Rows from block 9 of a small image classifier, named by matrix and row number. Rows with one number belong to one channel. Each number is 128 + 32 x the weight over its row's rms, rounded and kept within 0 to 255. All counts start at 0. Numbers have three digits each.
After each channel's rows are labels from the 100 images, of 14848, where the channel reaches its highest value: "top examples" is what is common among them. Only what is clearly more common there than usual is listed. The data: cartoon faces. In brackets: how many of the 100.
# convs1: first pointwise conv (model.blocks.9.convs.1.weight, 640x640x1x1), inputs 428-639
# convs3: second pointwise conv (model.blocks.9.convs.3.weight, 640x640x1x1, transposed), outputs 428-639

convs1.522:130125188123196143132103159121109120128067127110122132139133123118145127160126129105106101144127124123132191135235121138119097103112120224162134143146151139147114100099184142154136099128150093128139106126129151109136143137134100131128128043131143112103146180132122144151161100108123105183132127153125117122065153097128124113121121113133101083163137156121150132138132129152092154085152110146129109053108131141185152112103124135074182110126110110173158135137160075137148130145218093154102081133174138097077213108129103107124133113151124119131150124145133125120160114124163134088105173129154112045081124122188140152152128135113123118141085
convs3.522:106255061125125102124105086119124142123109122115142122138146122098131121112128143138137104099127125122123138126143132121148138175119126134128126102117115138113120120047129133109121105121135036126119106153025144073145118115126209165137101105135146122099118127123123147255136141099142124152165130144108122108087104080173132079106208140141091128148160130136117128126137121076125126129088126075124132075132105095099133149119121108137098128108104108133118118165084089105027129143000068127097131140161155084096027134111134099130110083118125118106129141115145139140113096194107114181059089120113118124121183111118128124101076135123118124100101
top examples: grey face (100); teal hair (54)

convs1.590:116131063142119142125108175122146125120122142128097125137129134089119117167125141111101107104119138141136120131164133129127147107121135094146120119105123152119120113130108136128113131123143124131104137120115145121078125124127115121108104159129113136128070139182103156143132112180115120178150129072126215132000125099079139137104136117132227106133125121123164119137138073072140115149046130135140133128125144123112128113121100137170118119127095171121101108166132071120156126121127158099120132126162123128094113143111124125179148122115237156118145135169147120124094166138153106097186120138144139113034132138146137189120124137136116124124138
convs3.590:133077112130122197113159137129133135138163152139144145130145132150107116062132124143115088148130117138101189134161135140161137064133141148134174128124139108115115140157129128144145151115135172132144142156214148112148130106127074253120105123120159157130120122125100149093140141155100135102042124158129115128158100130184139130130016121130070146129119163142136128105142123114128159122200124124165120117120150184100174114137134116131143126114129131146113139255167133116047133149255159127133135075073157110128000153123135130089119120105175139146155128152091163120122108056116120093125129119143136149144085141147140111121217147091105111128123
top examples: pink face (100); bald (53)

convs1.605:136154167109063142120105177119146147130132113111106164124100122078126116198144139140148042147128127135121136115161110137149135085161155109099136133104075151159137141127092132073150151144155084123128121125111118119119172120092137128140127101165144142146162147011156157137122166124148116056162122178123203117171126150138135246128119150140138126122145088159122114120127135147152126117158144094122119145133117180024144132160128133088144145117103073158077128114114141153154156102113255113132162171133120136151000061125171134076138161219103148118115123189121128149109141141120102125163107135075159176147119103131117128115118129090138127123175
convs3.605:138077083103150163168152150140138156122145146087154168137182133113161141136131127169129146122126111146135166093206140145120068116104136150096150118100125087148120091118102118077148167101154199156124188180170103127086138129108105177120155141139138213150123129172112159117131134123132132147145166152145114135143103124187142147076122129100137194138124118141112129134133094094151126116109157177102111169150161158172166123126125137161159148177114108146118148224112147149117124086156080123149120144110180119142127115135119152105136146162165145130159094127103108128159136127082141161082182112154126110132116141112134144157131111171170109138166
top examples: orange face (100); white hair (39)

convs1.166:133123088148124125128116172125169129105187133131150131154149116168120134142121136125130128098141119141129000116027132135097106192116133147133141122101139133170137132113133131110117154122103128127151137128104116141197225129124142139140124137134154119133111130039130114207116071121094141126142123188137152125105099143200173063131128128115047127140147156119149138125135083255145115101105145135114138036144114115071150120107126204079115174161118177133123157181103183138105136144139155151131142136080124115116054123157142144111147141188141152149123127236136140161135151140096115048102127136178126102082137119156128123127117124137124119151122
convs3.166:107125126133107109131115214125120129124088126110131124133120126107124121111122126183137162122126130113130211145097131231098137134129138122137117113153127133117135137109134116154137090132124090131125114122081124117137127140122158095102132126105125106114119132108128164173118127137101143101152127127134140120126109099126130103124148121123117124136140129141131117122126122147119126122086114131078142152125111112015125147110126124130117116139135121139132117078140103110174134123000115126121108123131099136123083107124106122090125122090124105101120121145145108142122131139147121084119118119128077132122146117138122106124117133129119125136129
top examples: blue face (100); white hair (45); green hair (35)

convs1.23:108113113116123094129155140125111133116148112116108111160130123133113142136106122130139130084142132122112193123158133122113112139118115098118155119084169137098106111087154138147135113127116123121134170125131128127124096107130119126120109152120127110138104115227133137204126138099115108111102127114140137138051115140205152098133108139122126086128153114108132140126119119102130117117104141131139107188150131116133138102098140126255125118129119141129122143128091118135131129129107066123130117130144141117117101136133096110119158137167204157139113126110150100130112155137109100107121139119143132105158127139159121138138135154094127132113113
convs3.23:159120207137166091147129142134139097133096135101133173081115133115110161122126121148120118158128102163130095111107110138142153083107146125148144099131136157126120118169108125153151184149131141132108154135255105120137123135151065148111129111121110111120119126107121159080127138112133160105089119162159098110134147086119125127127000100118115156124073156142138141116120148092126124162132135130110142126120136198123117128138119177066114162135122126116102142090156171107125146128255184116142161141069108102123158162117131144125140104117116150129124119154131106090174134067147155090227168122126200146137122131154132112137114135108095098127109
top examples: pink face (100); white hair (79)

convs1.293:141153058123025151128113138136150111124084154132108125134127123099142114197105123160135131094133125121114169137117120130136139047096121059136125116148114187116112095119172137127136110116122118109120165130145127159071153133124100112147128104127121175158132117186119151127141130131073160066133128076117147124124115145245124087128131113129130151128129123150196110113121165059130138138110130147124135217120133070132117144136121111037124107138146150154131188145116116143091132114094050137100120118204123129091096123119115105120137135129056104124142152125105099106130110119138153137124146132138121000129131135142134087134131150133125119101116
convs3.293:112000085141139191128098132125091123119255122117121117126150111124140128188131127146123116117133155123157132091112126132139135099119121130133135105138125119131149132170107131144127125143145076141127128146149136127121142138144125128136142187137141132121147124147166147058134143111179154077162138115117093131103109122141129153158110115129139150139118127123135150121133134154186139126134134122143095168144145105214163133146130127095141140147162113133155164139110135127101141130153137104115101143128138095099070174135143141124147128133161107132126112132142124115142152120139109143149078138131133129102118123143125112147125113159172142135150
top examples: grey face (100); white hair (51)

convs1.382:142111120129137157134143134132111121112168126129126157145136137122123118038151131137121101120127138116134162115176149125144136089138108163126126111130117174136116112106184128186142084091123139123138116125162140049094149137140114125132142203120139121104140123212133130255127131083115135124103136109129162128051129120078136186112106129124229063104115134131144129158126098156111138121074122127131148090139138213201117149134150133081150134127165143125109158131162117116107117126165027112148124115222136124115255151136127122111132118146105136135110119109145123160125146119165109085042046115181152081121115165123136122154127124126139135141137
convs3.382:114183092111113082108130081126109128117125146131101118116132131071122085068135106132143110103134136129113093120188124114132140176108095138103104122117133123144119140138124118117103111116093151112123172129033137106104115147125179054144141091147100051109146155124100102255121118128105147129140127114118127126088154133086175128131192134108143112156146094132117129119126133114141129108082096135131137133123128129103109122112124140142124118132118124120134155056095105133146110129000111107100134188135119122105042109132117111141117123112100098097099131151129136178142133134098089146087151134139101120142154166100126177139116151131139139115138
top examples: teal face (100); white hair (69)

convs1.351:127142133126127098124136088109129094157045186105128138161110120163132140159096143109106103139126134138147120091197139111138116119138144255166132137145127171061102181117198077074124156128084117143110083119134111255066094148117115129139170098128138094106158142096139180164104124153106065185109147113124094121156170085119154121107108071115123138140134184138103133122117114120132155103168096153123146054112124106227143135112111146132178139124033084178113090127147136123178113079115145145149129195083111089153197003115125134132123135083132121127143127120160142145144102164133153125152164074106160157106127104108115255134135121103134131136099
convs3.351:124000085121115096135077153122106133138175120151135126123152155102123124069120097112116100139191113154095138116125125118142172094136114097161140146129076108147135133126140159174139145146122145133128130139160127223153125154136117105144136244131105150153146139131151105000137153109157112143081158079109174102137178159098125124127109136114148137121167115142108156128132128181136092121138123176121112153111134082177157112144127111110160112143107154131165115117139146133139109151244150129151135163102140134163112137128131179137126181128124124132122112154122102145097132125133141081144136185113139175132099143073155128151156169111103108129156
top examples: grey face (100)

convs1.274:126128134110165137123116129134138140140200124132101110147122131088131143164159125113137110146143118140119130142194133124121139000143138169135118124116116151130117127112132111158112123133134147127138107138137143152153145130118129103103123116128134111104154126129119136216135109123118075136141118167150097128119120143012128184133120104121161132128129138134127128136141093049133136145114122126134141173134128139071098138127118119077125114108066174132120136103115130127234129120126156146113122114135146135104103188120115138130104109069157166160127113127105130120121123157142101114108112135121134048031134134121119195123121119132134112136135
convs3.274:149000130115114149114138166124114123127255090116129140113162145119129097100113134120121152128116114140095126129103110141154132105137117134126125134125114146166118120148139136128125110061152142144130130120108129196125109119130127137121133231103134133140133104135088120000135144123076144116102126140111133119133138130123120135104126116141088126127094098123112111098122141149132128131163110155167093131139149177152161129125103104107147121118109163118130112111129131097144104110222152116114131144122141131141215154111105168157111158124141138133097123150161149120133137100130115108142133139125138122151100120118129112116131135153135126118147
top examples: grey face (100); orange hair (83)

convs1.76:137121147125071090126102142135100129113255132144119132157129132097129125049125128118163113119125131131133113122160128142155115000125086138135119119118111187127127098122153158145129128123140136129138147136120152121072125132120161110110106181111117163101088135138128139214169131191066116143135119127135119124143113130123121109128116133122174096148144157135161130159132105098125128146114141129123137109118140140024129160130117146104114122141066255134130128093114164148116131141097158130092151150185130131093079136132119134127127128176142092125122127086127101137112168148138117105163095118110109094160123125148143173114130121151145113117129
convs3.76:102255046118123142130093122136120153119044134120130105168077135138168132173129127111109120080129146145155128146121124133135149224114144157154115116125124130128122126053123139105137082169138099109135109112016110102138125137112196132119110072143135144108136132104150138187119142118163123104160137094153142120080129101147138073138211142130123116121139150126126131153129123099129129135164141095138146094133074092104108147106117143120100126112108120149125130068105086112057126138099107127114136102181137112120085113130129061115118089145099138085143102107131130127128145141152114169023096101105096144101184116152141098107147116130109145130114
top examples: grey face (98); teal hair (47); brown hair (30)

convs1.482:096093126095127160107074097148128102165147126086161114168148104083109143207095108118125166190105109104166111152178113111124163141129229112155124142153111093105132158094095112077106124122159200157098149125125129222131141097099098127130145118131109102175147130103137155154120133171141133091160120119086099142119131152231165174106134077113099121169103161134107122096133097109051114117137128131099126160087151150208178131152087085120080155136078120206127143118129112172164152113100042145082104141108155126082057181087091107133148097124155095128145146141067126107102074178137092089159115136153071123096113132105116222112146096146109133136141
convs3.482:135153141154135255118135104125113158153004148189119120129147110153113124155179095113130170146123158135094107076139147126157112087091117089106125120112149144097147097130183171128103105135146195151133100133078101082171096182128121081152088057128103130106114163125069145189111119131065105108116157132063109134087128087063171134085127109090088115126091213144125140096118159104116137126113148140142107134194122184090108124103085187153096114130108074117117145134117099082117077130167060108179079103114134130107193113131143119038186153135095098132165087133116146117085130101106167101160081145138096080092182127073092168138124144123127149116181
top examples: purple face (99); brown hair (42)

convs1.419:143146144176071071145164124123125137117167132144140124117119138147155132058133137110153116120121125146128149149180110118093112134135152061125131134098097117187177124134119125119138125124146169143132147147127106172115148147098151151124122108121144110196078113209158119086140146160110139081131141132134130149255148122217150093145095147127091144117128089142077142135137137124112110123078126121112098084167120113140101154136136144255117132109120145124149147120074148130087165141158196116127128119137173141142052065142098129113129120071096129122107137135153160146102151134094129123250157108088105178107138154082111042151132147116110135110127
convs3.419:143081200138136175134105125096141127124075112152128100089101128142122108131145107109129119117111149156154090136164118122110135130145129119103151143122142118132122148136108119163132185098124098132092167088230122108148142120125070122140123157129152123128149144142143139092120123135131107094129144116152065123188163149131138142124064163134112125160109118140131130118155135128141108121054166126131124118102141117144154100141123145194136123135129155117139105213155162125161136139250106121132146139086173132146071179126119163110135119130181148148125121122120135122150132103073122105198117146151165151126120132125125114099091122099100123135142
top examples: pink face (100); orange hair (42); white hair (32)

convs1.639:125121133130101123146155148101129141085093112150131131145113131139136143130134106142144115143105136136128184106104091112120100097095139152137129107102101108156123150133130124122132158122125131117110103143121122123135154134097141124152102094078128083129114124203135112010134093180107162113125128140136031091156082122173110130118118119142080207136113114149125131124116144223090139132101155126107129117127113084117091126098155152255129105153169149114117155118109155106177087148159173109137166132066154139178073067095116155124122122167107121121109134121154143133145127145108125072194160084152103158109141115108121143134117129149152101127159
convs3.639:151061189135168200138143063156108134114093123102104123119088157138109107155102130125133157125125160137135078103147115104161130133139154137139119144149100146163101078168169123160100128133127174151152149126176130133138099157173112142141120095117171087124127127108113071229135139129113139113121176153112108084166132132081146136143115161155131177124093172145131123120101169175137150173137136148216123095110115127098152166145130139120110139122134100144136094093101138101232099153164131152141125168116149154174155149155122162135123182137127175138165120133125162127108128068129135157158117077088116159114086159097153153139245144177102135117128
top examples: blue face (100); brown hair (76)

convs1.59:131141154125114112130130124131134130117071119119123132131135120142124143205121099133140093125118126128117130139178131123131093080123117170135132122097107165075108124096121133131117142129134044136120113131104111151118051123130152125142135087124152119140105138131125144127110123102122131151136119142141143132089147128189135152136144116134164183133127140131120129131123111157145125119164124138130128058131118123134161150097126097145142104129144098126125198122145120139120135152119147106127103211039078117125199053134097139128145129124151129134145133070119102090126137124146116190180195121193139000155128117156141227112121135096130132127117
convs3.59:129255160129152229111132106121124141135036138126123169123136143137117109148137138121141131146133131137158067119188137092150148177118135147140117134128147135126113128107126132103140108135120120129138157130114120140137113126147132123134117115144166188130128136088145151255121149147138114154135143141109092101139160095226109124128129145138123126131125147131140135125139143115113134133101129090164133115121111137098102141140131134198115128112123128137096126150139145116112154151137102121120134142188143111124157123136136124112125148149103156131118132109146159122094123149113121168088106134104148154115150133155116132092199146142132127116092
top examples: blue face (71); bald (55)

convs1.1:151043118153090147118165109187127142150176139125076117129176115121159126026060136120128095138199105154135094131107126117143091137155165123094127148134125102029095199108118121153112129114099118152134119149113133137159128115153132142166154182182121110114168105119137138154090147160119150113118138125110100144073096168092134092162158111127178120137142129152077113128144168094112147130107155134121173145120134081183125157141121137096109095111059140171115128073174093155066109119129172133093107086139098131125106143123098132191165111117223160119100123143105134145063084116162119143195097166116103127110113118174171145089122133157127104131171
convs3.1:082156158081114000094125085105126142157082081063206070119154152106099140115136122124111153142129131140126126083113170112100113079101127136102120122134135176138123149114122166138152073152116132131125105102110106101103143128104194125075136173104142102132127083158076115118097180106107150101155133079125090118094113112145168107193177127126147128166140144129159129104126135115114144122064179145068106159146110053118139146112168092120123066099120121098119142102184161120137158178073148129156118164101092125111187186117127107128127115120131085078113140121107125154090115199101106114156095094121105120113105188141103128103161106149153130108134
top examples: blue face (60); beard (59); pink hair (38)

convs1.89:106152120142110133116112139145151101105255156130101129140130123136153129165177127142155045171149119125125141106164125123090140140126120131153141122119146152100112180129112135131142145112114128130152110134118086145145124113148120115126136102123118127101107121091137167165128189108167139049143131227130113118121117222077144136135094087135102102119144127091125131160120152165142181121105155123136113188094144131056159111141183167179133126116134185147115156150133104135151130118162217128100085129179101136121052150125091115129108152156088142114111119115162159120149146110169132090112200085079148121169112080136119169146118124105121142154132
convs3.89:106255063145126152154115157136108089119131111113121116139046082101108092178089112125096106122130145118141109106063102133132084154101110116116091115117109126112135130093123141125121117160140121122075170128043102100103117129097164103127077118099134107163125121139165118192113152124140188106106135154135137105139153134097153131152188150115146142128112117130124131131123135150032131128073132114152172145113081138074114099152082118191074119143135137125114149073129113125146130112000122106137133084171138160152058164101112127094131108130080124103150145124133187126118109139090067127157201126175108094101150145057127092132217130093083161145113
top examples: orange face (100); white hair (71)

convs1.16:117158084151047172135110127121081135137065129118114132135126126146147136031150123194173066112140127125111110111138135128122117046121110078136122128135123145136138094103107129171128159122160062115155153132089152185101123110123129117112112090122120162175131145124131187206115138101131147070159124209126126131050123235250125099112121097127083088140149120098162117144130115118112126142104141126136150180123150148039208204132125158127143129126177138128102176146122168140114128139192120161101098162153169115131055154118139143113145202225129069127115152144157118171165128114163104090075100089051146020160123072129134183122121137118127088126152
convs3.16:130000028128105145153175124123137116157255132133129114128091101117124111047116117104121079125119127130061141147136129124168089053133128106108119131112107123142128131113124145138119104093130224134129130162090138115125139130120144204137094147121116078122142104154068126078125155112071124136093129129113127125115080160088133135146156138130141133125145124137124120123143143155137135134164111147162125129125110166116140124143121114133127127142129142114140133194121120119059127133107139129137137089147152082163000121120140102108159085126158111137112112150104169127103136152112122164154203129155118136118152138107129132124152137101106122148125
top examples: grey face (100); teal hair (41); pink hair (34)

convs1.367:164121133127168136131124105133058143096078143149119150130143115133120117077098109127116141151140125130122139122207108144103135075125116139142114130123139129109095136108154115139119136140096108146125132123154135116119122125155108124128143146130100123134137125211116115245108134132135122114138126154125178132153113115090147108119117134119059073117131140122136143115146158144105126142112113153139070091149124174255153108144098143144156120107131140148133155103142087159160134114166000129143110136153122119114088149127127106115144106137051171154126137107142123113115138140094138144122119123066134115137133115129125125114127128136147122109160
convs3.367:131050125115128121114114080131124124125115112107118125116141110114133144118119109143115103093118099111131111105191153152122118142115124163127132144124117127129124127159121126124113134120121103139140161116122106105112127116127134096141119100149100077143129137104116087245134134101117122087131112124121123120111125149064113146131138129122130123114107144145108109116107121133119129072089139153183118136150153089089147086133109121118098108151108084107119115087132142159150128160000129121130104154114128117104000122124124112144116131120105103146111125146139149134107140117102126091132084102116111124110123148107146148120197131117158104141153
top examples: teal face (100); white hair (56)

convs1.296:149111049133130120122125115147147125108052173138142120122137118121153117126154115123096131160126133154131065112195133128112115000117148168141122136112098152123129088125133118122123154123131160125120144139125117129119146145126108132145154135095130137131087118169141123234117169169115155171134136108123100139035152140219127124114105149137128134132115080142131108118134109128129151145111120141134172172109139148189156184117154118133111123126084107124112158132132120128131114102110063183123130160064102125159223126153076141100128136086220062134136133121162135115095111124182117133102131116190161108174130149165101155104113145129123098123097
convs3.296:134000063152086099144121148145140109144125122098137086135138120049095141153091095115120061108140141106152155104163116142084125090131104104087144146124132107143136111086116157119142140134108097143130115139083124119083114111104138084100116164106083024122114130151133130056125118098117115091113123150156170124082098130030134119126125114152140118112137122141152124103130131146144114095108132150058087168139111145165139082131113108109150124138155111108158117173109079129133136136000113128132122156142116113119021102158128091123143116125146089132141112160133037124120120108110131049125135128154088122101129123087146168108083085097130143119154
top examples: blue face (100); yellow hair (79)

convs1.383:124105133109137132122133100136115117113117131131138135128118107119123114076092133116096127137135135131132116123214119128119105222132140124123129130149135123128125120127120128105136159132082129118116122121155134130125176139139126124136125143138120171137150137119118114195114136117130138011150110138132200114188119089172144139143115131126115073122132127134090160087131157090136127108114131138126094159132138132255130141137131126222138127133117162141156158138090123140121157131116097132129154130145131133116000139133103134109133129156071153149124126178142146127116101125101145137111139115119129133099137139153129164088136150098129132111143
convs3.383:149000173114139141151145106120114139133162146118125133120128114130118092090138102161147170110136119105093088106180161122147154097124118154116125136111142134140155127125133113128138139136102157144130216106110137150133113132112139106120105119156147130141105139088116107255150181132125133131121150160138106122127164121170145125123162122124163129101112126144091111146124129143161130142136122132221147106131091104100118125148116128162113164118116078138093134056148128124188125122006160110124113151165068147121136118146138120123137181126071169107136120114103182139101144158102111188162116116113102139118142161099138135125212142095111144142153
top examples: teal face (100); white hair (79)

convs1.555:117146056137126160119133136124128139140071122132112136161120119108120119157132122120125131109126120133134123133127133111117142163119112102115128141098133153126125109117130131079118142117112128121127137135146166173144143129140114106125123158137125169131109126255138170127119137114142118156110130084121183119044143126255132165096127118140052046144123158091131119100132125119118106137172118127126111134130135107112135142108133140074150116131097137169140144122135124134093143121106054149108152110119209115145075142121139122148151128138170107147141147053121124108098103116108151141032148118157118057128115134186136119128139124118121127113127
convs3.555:130255244140113098116157135134169137134000146129150125140117139149119127081146122111120171140105130120099069142058112127124150101122145117118127116132129120112133122139125158135136121110128153129152114095170125111124122150106131018122110151128120161146121084129130150087112160181051157135150125117111121146134145127163147090112074117123119109130105141114140125157123144103113134155115132131132124124106119122113111102135141130132127114132127141129121135056146141139168137122255132139120147103121060156144255149124129149136119149119094129095142102086133151105090153113151127081171129140110142130127099124147122148105144107123122137133104
top examples: green face (100); blue hair (43)

convs1.615:118134156127137124133148131131125092123087159130141123127157102122111145103124145163151137120106142123137172141150140124102100117127155168121126111113123112110136093135158135122123093136150144128118110190159128135110138163137120095143120116127147096177117131111089110045093076138173129115118125137116156152148150159244113148149152142104147129126129099120122093111079140192111149117144106152112108056150144153218079122118140146077150075144126144136106176134199117129167139138100140142139102103155131104127255126070074117146125129125067120156089122118116115156129095118120099119118137158178103178102141114175117092158069160103110098190152
convs3.615:112193168151155168092116121144096095119032131129137183096125134089086159121146155150103181110148131144154075101117114122154136074178110147110123130110121135146155087122151138121151103116136109110128086142073084129129109174133119091123100094144155138114108111108136127201139117177150124160153074153120109132154128161097168166114222091133147150116143107144109103182123115157151112161092134144182106102114166114151101101139129066130140095186094146102113132106107101146136107193025088122153134174124135132071160139079139144133125143110139082128160097201106188116126132121143129179083086126051170109115163115074125112118212138138140118121116
top examples: teal face (100); grey hair (39)

convs1.398:124126099127244132129119106128145127115110123123110112122143120114119108134111123097133111136119133123123067135226125133118114095139156192136129137111135111113127135112189104095127136152091106135146101122141145164145096140112129121131139123154144123128127127181118137156129143135125151174103130065122147124098142143086109136135130084114112175134120123151137127110134153149127132128174136132142098083115124103255135144157133135251133140129078091155135114121138136114145142134144143128126114137000117127128094112122073133107129116102233152119145129180124137157145151119124168163145237118044112148133154147092137159078141140112133124132122
convs3.398:127255163128154137140109143129120127109048149124141116147142160131134153145136108141120120115147153129143108111106135116126159142142116130145135135145158106096129135123127135080154146153161028108129116138169128108122137126121095146140134159128154144144108167124149158080129091110154152114160134142165132138126113100182136110119088128145121101125119151150145158140118153118137125159141161095115125154144134103136123133136130133126084141106121085122093105161154141139095138097255132123153113085127167134120187120147138142120131147100172119104173118112129144117096146130149149152173114122165111137118107125125115145132118108122114123122112
top examples: teal face (100); white hair (77)

convs1.88:125114155124130120129117115126096129125046111131106144113121126148123120139104113109131089119115116135130078127114124114143122183123123192112145139108133156116128128165072119137121116146151115142121137092127125156120136115132119115160136070125149130114104130159121130093104115127143152133139138133094193124122153119255143099101141132124087161143123100133149126119124127158106098150193111141129154030137096188202102135119114119214123161151095135143083157105128127117100123139127149130132117153034133111138172125129160143144118138055127109145140140020083155140119117106117153120120180116188158094075127114073127135096142114132147143121101
convs3.88:126000065154112141161152174124128121135178103141109134102165096130106134011123119125120104150134113110103173108153129163116130146131123115111104133126130134127116112145127122162118118062130145123140108150071140152144132129130112136124138130124116091116122131131048105132108082117000137115120085110087127141128074156042138116139117119131121111129104151124127105095129111113126149105106083163083122109134142146077162138121142141098141117119135140112150102144122133112097132145000107144118116175123132114133015117127079131121116089094151123113098126186110086137125116107116118092054121111134128126139153103119123137139106124121134130105143
top examples: blue face (68); bald (36)

convs1.104:138140126127153084125138136134140140117120133134122136134156123081140122167106134159113134119113123119132161130156162099131110190112174142109134124103122158114140153146192087091127112108125138153146122101137159105114123114152127128117138136113120118122126120122140145056121174082196128137124164108130175152172164096138140181133112127129133101128128107128123138115108119071144091112132120143140130145110163133255106111114123124251102136095189119131141107147095126115174128124124106113136159142108125141161135113143123148131117128164176139107141116073101117148137109109164110127093112130032130175135123128207136084167148127118125125153115
convs3.104:084137129116142150141142151163169157133160141121134170151147116139140124184171166114124084131139073128183161124170173124102154138137164131135157149120118095139128151105092133094156143153123131109191074181158153140096164118150091190120107131182150167160116115156149164175132166145167122114154132125107110134163108147188138127116092131140152106142100165122161111154115087118116111108155127095089130171124138132166122102144126143108108124089152110147108170201106145161133168121162136131128141217087132125116072108137116185146143148105200152131158113146145093103156151137196136083109135146098114128154111103105149158126101124139161132146141
top examples: pink face (100); beard (52); white hair (35); hair: long hair (35)

convs1.107:127133138136128134105119120128106129112203108133139138149113147141095130107129131133132111143141137139131059131180137141103131206121124119126132113104133139147133096094128120137131131132154107130137162119143140116121130108129135135103115255157124129108109120131129167213135087130132140117132134121134134134091126136193130112129116160128077042145139144108139141143140106255138115136152152117113110055120129123047138127133104161098111118151086212142134234139102147113125119134180069102148169099072162099126085153128122140110160128188099111165110117171127130125117136157104122025135121137113126203191113147164116104104127101133123128136145
convs3.107:139086108142144170097103066133110131126144134117113134119149131126128134114132149130128102130106117141115065119177102089154105144121094151114126151112128129143131109137140112125098090114125128131083113145148123112124125124145125163130159111145143129130166102113104106174139120102104153159122130119145092152118121132141123142142123110122094131140108095129105114131121127099134141086161151138164135116152124140159183116115146134132127147122141130142113095101027159119129140133255112131134143163113141109111150115122123144134130120158118140169140119149058158124124111111105119178091124102103111089091149138162137112129117110143143100122156
top examples: blue face (100); grey hair (37)

convs1.435:137125139141121165150111128128121121132161107153098103133119110137132114000128103135142086124117100090163115115130087122115161065130133157152132154167149104158137151150144140147140155120130125142098108135170122144088059091145170142121136091134124129126105177047130112138135138043187129135138116127170067120158187138050101102126105143104148123124129106113103143143141116117113144163093155153134161116112159107095176130132158158067116124113126215132141181146091156116115123153103117100081162135135117143131145154082091135137119084085140096138120153109166146099108138139118124118095102145000092158123112114118148072129129123158132079127135
convs3.435:097168152130164023123112103159137108116072140106149154110137100147104187113105131107128128110164068125111093104105118116132160119129139119053100127174080156116151116144104115146106135124121057125125156141074116114151125125097095096108120182106093119123109136102103149142096115166150135109072117102144129154131144096134162160148127136144136151135123131116101129105098144121126112120115119093123101121119100056123090102131121103144149134131144082152152112057134164108103132125000080144121135180112059112113188173125110148095164109123128111137132142077131124111114127109138141149158050139152140130134154118155102123126211101114156124109139
top examples: purple face (73); brown hair (34)

convs1.211:131126107136138133127103086124130124131195126127117131131127123124121127133139124141119116146118138132125185139149125127119150255120128072143122133115129160139096125120168136138133091136147149134121153147118147170101031120130128113138131159134131111121131134124131153187103116102091107121131125190137159129249129128137142129121122128130149101114133162118076120142126172226090108122175122136121155108131145136015127125130131106027113122130143123130154158117118118129149128142077136116121143103234149127094112128130218140126139143049075148138151134065128095141108131129122142125096073123139171111126120134075126171120125135126131136157133
convs3.211:147093069136111114145162106133118150131097111138140106121112145120140134087131126082131169108148146159118091138070140087138172130124137108133147142115154108127096126106128141113119122087132178131111130120022116133132127145122168127132164121138125131113120129143104160117125130128050122127173127130147148127088107113073132046122141117115118117143139127145074132129122142079136153135148135121096102132123116177088120157111138152100122114126155093159121170120117111112113122132255092141111137162182108155154255125177131122104135151109116101092142143138144054115138152144132138166136173143147142112154166133120130152133078108145151137139105
top examples: teal face (100); yellow hair (83)

convs1.42:127132161122095083140121124127069132126112120119130144131142125105139131031110114103130119133125113124136128121155132121135138000125059201114131124136122154128106107131179132170129126139177090127130113118133110145113132127133150130112124101131167090111090134104129134237146105203088093158145133150126104125174117139144130135099136139124192110154138146138118135138128087108123146130142131132133132033130118089113156146123116111109116123138097213138125181108137149135102122127153126170110137133120094126109253115124105141118135116140079115146133131102130141159138158129133133144195160109141150047223121113140136139135121129128128123142122
convs3.42:093255137144124164119093113127098141119031131132118141125143121110138120170145127130113126109125129141218145130157127128118114163128120177132138141127164134123140113084119128110124110152117000141138099130041141109146110143128179111140117086127146175107138115105192175201119132142218144103173150117140105115117123095216118119129176139125123111138129139129150138140132130124132144143128136064121137145136095100115105164120143105162136149145131104142148129141125121129116137138000098118136124152170154121103124117146136115122110137132123094117150109090156120139145098188120132157068048112101105128128154128128117097103193131149127145121112
top examples: purple face (100); blue hair (85)

convs1.616:145125096123159156126135193131168123122124128127122125114129128129141134144171134142132122199133118131124104115067118135134077172135119132123130120103114096154105121116094128119116145102103183124150098131135155108125162138134119144121152138127121097089132127143142134225115141040142157094097117194136069125079134153077119159138131139131113130120145142090124123174126068149162152128177132125128114215105158133119106096133152137105137117135183178092135113158100144138120125138082172190104088074024135140153000123129059127136118110090185165119141119101172124117141183111147110121074064143129149160136152131155127186101121124104122120163085
convs3.616:138000173145163118119175156116171142134157110136116127125162135147119104071101138117143126149123134127088121122139118138127138075132126145127125122161128107145139155215125116202130172044142239119145119124255136145156124127153067119110154144106135116139136090111093124062154143136065133107131127141104136120181146131070137068096017098126113139131084118109147150135133116087137115140121117186133112172127172194138118149139124128086132144125163151140136112124148149128109150133250130116124107129049079133152154150128105147132133145140143130138107106113129145113171129091102119073140190145147168108137061113122130148147164134145164129121161
top examples: purple face (100); teal hair (53)